{"model": "image flow-matching model", "dataset": "rendered dice on a table", "train_examples": 36250, "image_size": 32, "horizontal_flip": true, "conditioning": "none", "arch": "unet", "objective": "flow_matching", "cond_dim": 192, "logit_normal_time": false, "norm": "groupnorm", "activation": "silu", "weight_standardization": false, "widths": [64, 128, 128, 128], "blocks_per_level": 2, "scale_shift_norm": false, "attention": true, "upsampling": "transposed_conv", "init": "lecun_normal", "residual_init": "zero_last", "optimizer": "soap", "beta2": 0.99, "lr": 0.0035, "beta1": 0.95, "shampoo_beta": 0.99, "eps": 1e-08, "precondition_frequency": 25, "max_precond_dim": 1024, "merge_dims": false, "one_sided": false, "adamw_lr_other_params": 0.0021, "grad_clip": 1.0, "steps": 10400, "batch_size": 384, "epochs": 110.2, "lr_schedule": "linear", "final_lr_fraction": 0.1, "warmup_steps": 520, "weight_decay": 0.2, "adamw_weight_decay_other_params": 0.01}
Rows from block 2, named by matrix and row number. Rows with one number belong to one channel. Each number is 128 + 32 x the weight over its row's rms, rounded and kept within 0 to 255. All counts start at 0. Numbers have three digits each. After the name is the row's rms in percent of the matrix's.
# convs0: first 3x3 conv (model.enc.1.0.convs.0.weight, 128x128x3x3), inputs 39-51, a 3x3 kernel for each
# convs1: second 3x3 conv (model.enc.1.0.convs.1.weight, 128x128x3x3, transposed), outputs 39-51, a 3x3 kernel for each
convs0.14 078:104153092175141099147134140131127059103135112143122156102190174131105131095117099082112121073089113088103130162174130144148150110139018149130126122123118150150119143140124122105134143126132111130161100159099094143137083085150139140129114129098140130154139097107143123128196144110100149127152101128109163158151149157106129159182124108132083137144120120
convs1.14 076:103209129091080087160105131105143149131114186140103128163149131121156190140064113141175180149182182128109162133152126119162165133156063127168146114148128165147127193157164135147148133152113121065105132055165147130137147135134107145183119192128166133131161180141096110189165163147151154112150083148078137151118065134108128142106173150142149168139163123
convs0.15 094:092086132123110125066196120131101065208158138134130163120127164147128118127132213131177173132113111111095096143169163121170158101135097165100130112154113100133109112136125123130130104148088178162129124156081109141133174167131147080170175171135087104121122071113146132099116151140159153134144125119133182124105142132155118109075060072090132103091149111
convs1.15 099:086114142161175105151150088143171133169127108137140119106145162130160146110149155178125157138139115109137155124113143124120143115103095151131122119125144175131122128108126104126145109140176065074142104000073110033108093125063149146136124103125101129153112114116108130115089143167175077091131110134169127120134152175143152140148132094164177110108127069
convs0.16 074:054091122181124146112122107085115131146116101174168135130012129082115100122054130106112098136097100107073111088126111180116136102167150098173126201184157144149088172125098136163098143127152063097184080189133022167143086116102112064073127116157154123156137133155141140139136114153097093129138115145153173152148132177127159151101113167129063126111141125
convs1.16 078:172166138097138128187123176150115113127097107124087133172188161120174167125176177149193144157174117166158112109101090177102094145078129154154157158109118133137146174176162159121184097118093152091149158163127126173175160152052178173156160178100197097136143084138170121155081098047081176160075083127141112168097208156141119122075115127153187125105119226
convs0.17 116:123127123135089146180101127152135090156127106124159143132129160121095114111128170100122145174131145146117099169152124130144115115155140134147151164137185070163129147134156150180138102146159164125053073153131104112167155131110100061124183086102122124130101126131121097093102114149135024107167136073121100098126146124138165117096123155131088103219135147
convs1.17 113:131148132127074048119099107145125126166109117146129115103118150102130151109103143087098121148125082131165085116100092145084087143203099113127124125092121118125129123153120139172098104143120149175135138091170137110187115161127131077164100122131174138108101112136154144124109109149121149102116156127134132157138122147124150141144151102122113141063117140
convs0.18 089:133104106151122131134129102133145119072086170145129160147170147122092196147114186144138168116110117175164158155132099113116139117131104132129128126116147135129085130123106141075094133154109133153135112097114110082104093099139171200127129127169112110136133160083131143125130145157131143122153139148140136178103142111098093142146115105081069110131045105
convs1.18 088:108101151154163114124182153073123104089143128115118124099121125120185136125137125142098142135040107129123104120106172087111105152102151122085142062126124110088087157151117128121135128163175175149094103183111074095160115070129064134067082053155124097112127063090105104120094137150139169078073058076146127108087087171099126162077087139125076126102102086
convs0.19 096:123153121109073136123094140117164105144192138125175133107116140105063116119107147121104119114132078112114117119067152118118102158162111118134115107141163127161126169096161208082178118147116107124116130155113116085164090168150126176140141186140151155113141115080127157136162116140129088116150090158124141153120120139149107130125102158104064040103092155
convs1.19 093:120124112086171120113103122140088099116087116112145108113119117170165145105108129088113169148098131142128117101066127130101129127132129136093115121140152118110108087081166149130088127155150131170149147072134127122165101078134122002088103093159130093106114100147114130129154140098131158081102101075203140128164130130146092119087133143099147138138068097
convs0.20 096:194127141127123094139116115120131131134113089129115129103067070096074120119059093138085112144179111129130115182133151190171124115078107156126125170124137119104143145196133131189108167107096053125107075071106097070100138097127168138124123156117151156110203144156161137157181116153078045086125143151115136128156118147138104119146057130138100097128083163
convs1.20 096:135065129133062122139120160190142164146204111127156121161143131155164177137126093108132142102045092132122133117114116145056156160100138102141119106146158114127131176126147112068141151119159137110104116135125132062122131061087090103062165127146139110131128130117148169113120127121100127146124094065108091156095117133139126142112145113107171126123074050
convs0.21 106:112080132121134076101177132140106154125135110065096129158197134153199168173211192112124130149133124105127101156090167121183132131117142128119129134126132123088157112141105087165154153104109083113141146162154124139085186183154170032230146155149082102110113000096097067088123123135115118120147170089076074124093118060084092109119125115075052088164072120
convs1.21 105:134142147123118131136127113133131099131141101078134088089109108123057076090068108173117152114131111127175154113130129115135139118096155109136139099129124110133111123172138135148170135154178081117102174000082095116059103152137116022128088111145128115134118092110132148167158085141069075138100118103138130131133124151162107162097052109072032068156054133
convs0.22 113:025102125150161086140112054116153072116110157113147117162100155145118073144114135107111179101103107110105059143112128167131156194122150141112134180148105145154159123139134114195170129108106102116141086081167093115124153221156102060139056107110130081209123124151114118115135124090106089110153127101089150109107149088076119152121180183018081181033059220
convs1.22 118:158148149092120145080024118102180154114124121177081121127114143126109124149109134158160140123182153144150134166090124094109136139136108109073146139123092120126113228122120172149110142154157146119123147134119132145161104175153093166171102054133145107128112083097126130141161107106174122089232156114124125124146126086197151121082170089087180162080104101
convs0.23 094:194127122197144140176163108089145125100173105121120153153127118108102130149092144169120084124091099171129160155163098142070153160214120111172110187160146185169161199217117210231120119177105131126135178173163109152125093087078158082114109092123198177119160145137139105138163084159119070138129097142164117171124127145144108134155127144131121135133135132
convs1.23 096:116135103124113096129145053171134155120143175112131149170178133152187116185119142157181111146114122125122115122108079111120115185157094103099102106125123147132146122093181120063150113081143100103163139163118186177116153091130217111142162122150105104141131136118074087060121110125084187107159104062161146150124128107143148159158162118106103126151135115
convs0.24 101:122119174120159152089107173124164110169137148107158128134084170095064114132114177107126080121141184111184152086099108091212128130137100126140111132115121121114104110167132163144126078121168116169101207143103167123116141107137082103135107110138119122116107146088094138110160101167124198141145163221102099095134137104133103120185103180133057105216134154
convs1.24 099:104165190122180147137172111132098155122179127146092134173072108136097136112153127096129111122130123164138074179140117130152151073135152142169100168157117126070116200102148131081138176125180111151088131054076177130056175134154083061110119120120113127128114164173120154114089020058099066086136099097110084108116154102095142133084107102088175091093111048
convs0.25 107:168133161093024077161109117114114110133084088131184087081126155138108138136091170091129073122158121050060136116125168089162164124164142161142153177131107131158083129152148186169112157148139151148125118176159149110101155159121085229082109117113071093058108185115045076136138116138095114134137107120122127132133134118139100124098023145065076061070068087
convs1.25 112:113120146127171086139190148108124179154145125135110151153143164133167160125154154128182128150139139191113127122132123123084186148097118135182134150185155093151135134107106119053125162124166101095101098044109098125087140061153125050035176107071110160116103156154133167165156163125158171183140149182110054082105075096113100121142190165179037119201114145
convs0.26 082:120110160111121112110142084103114173127151159142160144161093158110066095119093160132128074129140106111096088084139096137159153126155112100141108146116144162121118118139058148154170109094043159142171144152107115110052092112134094108123149090113077109082113090132128038099130120101124056085106123103094134141131071111083156106111115147124118091148134138
convs1.26 087:125177120107108124114099150118122150155165112137138145122129175149141114101147123123110089095125118107113126123125164089091167175184191128120090136157144105116141133145152145152086175129146189124166155123093150128122064186155122141158207127165145137153122126100149071149129129143110125073142075103134152189171159177143144159038134111139163090086091134
convs0.27 104:156105066150127158117175117131125091102162097100135106095164172134122123166131168113126151113129098142101104161162171157146121123148097093163128124145131103127115140113101160144115064116106122152146153144102107108162168039101023102089196081102101119105076126146169131107141098106098113143162115102124105104149092143120132090120132121196149123104130144
convs1.27 119:124115083137131169126163154105170101148114155155126109074114131118121094127131163148142132109104119124118163163116143089176044085151095139139129144126137149117148115168151108227166128099141108092145070118098094054169160126088149088112136092212149144145157149141102137136122148146161171131163153167098100146095107089132145089157138100102199125114108039
convs0.28 144:159134181090078112084077120170122146164147141104151158088060054062042116067112094117133117142147136117122094102086088098117081134146121132137138126160123151142129129132106134159166123124102206142135146154140100101113087134126128095098056114118097080099113109100111132106150191131189241148159181128100105104112161145111105091140156107169164094125104130
convs1.28 135:143094091129131132165173176137150140139119097126126101170154148132129115139166160143128130165115060167124143040055082095085063057064033108114113108104171120122092128139112125097163107129154101125088114117100109109096117083072148136110163150116148165155131126123133162163105116071121083050102135116116117128108104107143136169116105100144151143145120126
convs0.29 097:129142124121091108105111123109108056154070112083131119114124108122131136148160134101152124142143093112124104119127127157084125106164070104103120112100113101143122116105035155160115106116141124133067028146060112160163104098129127154077088114098123130155128135109129094152107161097138166134116129110113127139113119134133175131123183109125106217129133128
convs1.29 105:107096144181120101158159203147152126133175108154122116146143142127155114151138110153132151179107143155161160171178130204136115172090131159165130125154151124132113113148136143148119127126132110163132088129153134140122116120089173160128151129057123099119159164152145143162154157163136122109121117147174167205165112101185179178132140145147230105144154144
convs0.30 112:133157155142078105150114076124164159072109141071112137121142190060104178110082169135129115177113115188138098122141147098095209166081111098150158126142129135159120156099087155144111174145100101159178047094165105128120111104162099122149149160100156022000192211028237201087139147166097084135174107109123107140176131126159098115113080158148100049144148121
convs1.30 116:143171135096051162134017144158190145141109110175107116133110156132126131093128151085142109154111113186140120104093113103065133134173149110103119129108121140119117170160091151169125148142122151119098139144087107124173118171156053104194110110142109099122102085078144167091124129110118120099104123112142102144166127118138133131190102038094125126135072131
convs0.31 080:070162101146054143157157119116127098116135142126130099136067074159109125137125112107152150110143092123097063183191128122124159119088170144156146148168107167155160160140120127147133126113157175153134201134107142051187158157112092106118131141121127151116138120146070112103109119099109161111090081132097141110127138081136115136067139138161079153113134100
convs1.31 081:114094142163178116106115105122194094129128110126146143186159142162170160170139110137111126109107144094153116150189184152120116113066170113130115104113090105130158144113093160103141151133112041106093086148067106065093087105131126123117063101129188162134122142127169111161168147116148119120171101108170117174137146095138145139108102079091094112029091083
convs0.32 088:068132077122122112124137089140080078092172146154135116123088156136134125128106123089143147113134136133085099154096139122192163086179116123167129142150170132136096146142149115092088119169145089093109124176209087081097177148178186217165164174165102110111092124093054138144155132128128139125114151114112137132105122129047118113060106115087097110060128121
convs1.32 078:187092070121133150110064128139140154105122168130153115159149161129097125119139084102139135124107117130137150072115210093118138187116084124130143083127127128147153143143130091129137117094086064106112082130058085092088138123106038157110103130089080163151126099154174147083164106120176068112173111097119141122155136128134144122159133177115185133209150164
convs0.33 095:088079123096115106133104163093130083121169107099140101138069102110139145133143124131128179146169117169150143132148136121079054153091144137161119116127169115141131113137107152078095138127126084030074080100082092093092158147147190182108152110177140147148118094153103094124095149121155170165122137123123100105114080135134108120109153108104161150172164115
convs1.33 113:126111180147133139143137172168132123133118125112119156106106150105113157152110112132121140137069088126072121139093174084109157138115157122131131138141148124135113117148147116101145174178094131084124114052080115102113155068107131150056162073117109130140081118131109105124137136151160142132119110158184165135126158155119139174117064066083116074136145130
convs0.34 080:144180140105082064086131165126132169091151119098201135136128111149108100105129067112116113121132120108110151162104117143096151166146103141137106166135133127156126154119175157148175194162141122093149151121117128103114143111115153171165089176151099120121132131135114164118160125084115130123113182083108103092122105068112155093079126183202202169137138112
convs1.34 080:115112123128148159129090120137073149084094130087080108170104142124172091138117154133120148166136147148121154061080166082154145064088096190120135143160177182162087153125078134128166104153146161134141082111068085178069131135145078081162107148082119095138119124119169159134121069115134148146099164116173145173146146119112163164131160135082146093133045175
convs0.35 087:109115173100127137162131133126087102172159133118185153115105130089119116149129119141146127066098144136166099085137177117089148123097133156193118155180137144169115187165166163203128159127094122102171069105108174018166170149155194220163130162168175113107116143153104089130153136115130132110109138080120130114136131112169175114105111125094170135103165105
convs1.35 083:167120054093097136120120158103179114139105164143132112143119134147082150117153147116113130124139124140134143169094061174121085163159150112086139105165132124122118104109130127038034066068147133098107108068097151073151128112069118087065141090105091132145132195109123184119141095095103098114152160133149096119130133109137149111128145169183157150140136172
convs0.36 142:123138157120085150136163131137135097099090135157068148103106143060102092096110121106111123163126117090158084128104123117234161117121126083117132110140102149109132073104082124099054070106114194096095158133076127145128112112110095118092126129111124114177149156133142125122103142104135167121084137103117115131146136129093134142136132140135148130136109116
convs1.36 128:153088124117134156145165137139072147122066028110108123085079109093060106119080075132143137102086162139147132165209193164124199166128193132126129126133127097146106109124103166093134126140104137125142154102124110123120115144156107125115111106087110124138148122143108143122153126121132162134139133144140144139130166147093109156114102115187161176125137152
convs0.37 135:141178144136167157157105128124099130121038090137130166121129146144116166145132119128128128120255117119158126118143163187000134136092114131127169116139133148149136107112127106000121101114103135123142061000106180141156152164119132163142114147143130114129113092117129098142122125135107100108129132119142125135135100127134131113116145128114076135106124139
convs1.37 150:108085136132175142150130152130159132136179174130137120119118126125138137161162113146098118112118129132102107112066117100142105116167109100143104110148118141133124139096139109079174128128120136152157127051000153093130114090122108255153110147104114150134129181142127156127099092134112100135106119129127104140123086099150146104144141141147125129142132153
convs0.38 091:097120155097142149079136188136142135107180081108147079104147178139089135086109139126096107112142125154133138147108181173131159087123136070139114141150140096120106117112120134128124052158136092052151143104148166131145081168121165168137155117129119123147142130142117115101155097093092125137115137099112111148107135100134129182152108070173129146184121100
convs1.38 101:130102128126186090131126142108097088158080099105152119126122108105109097163124171143124151116127164130141125162075155122199142113108128169132164138128110136147148186190154170088175098095119101095117123082103143094135159087112188059108182145117112165128150116142111115128078172126110127113157137162141125139123200139150162116100102120133146124183132161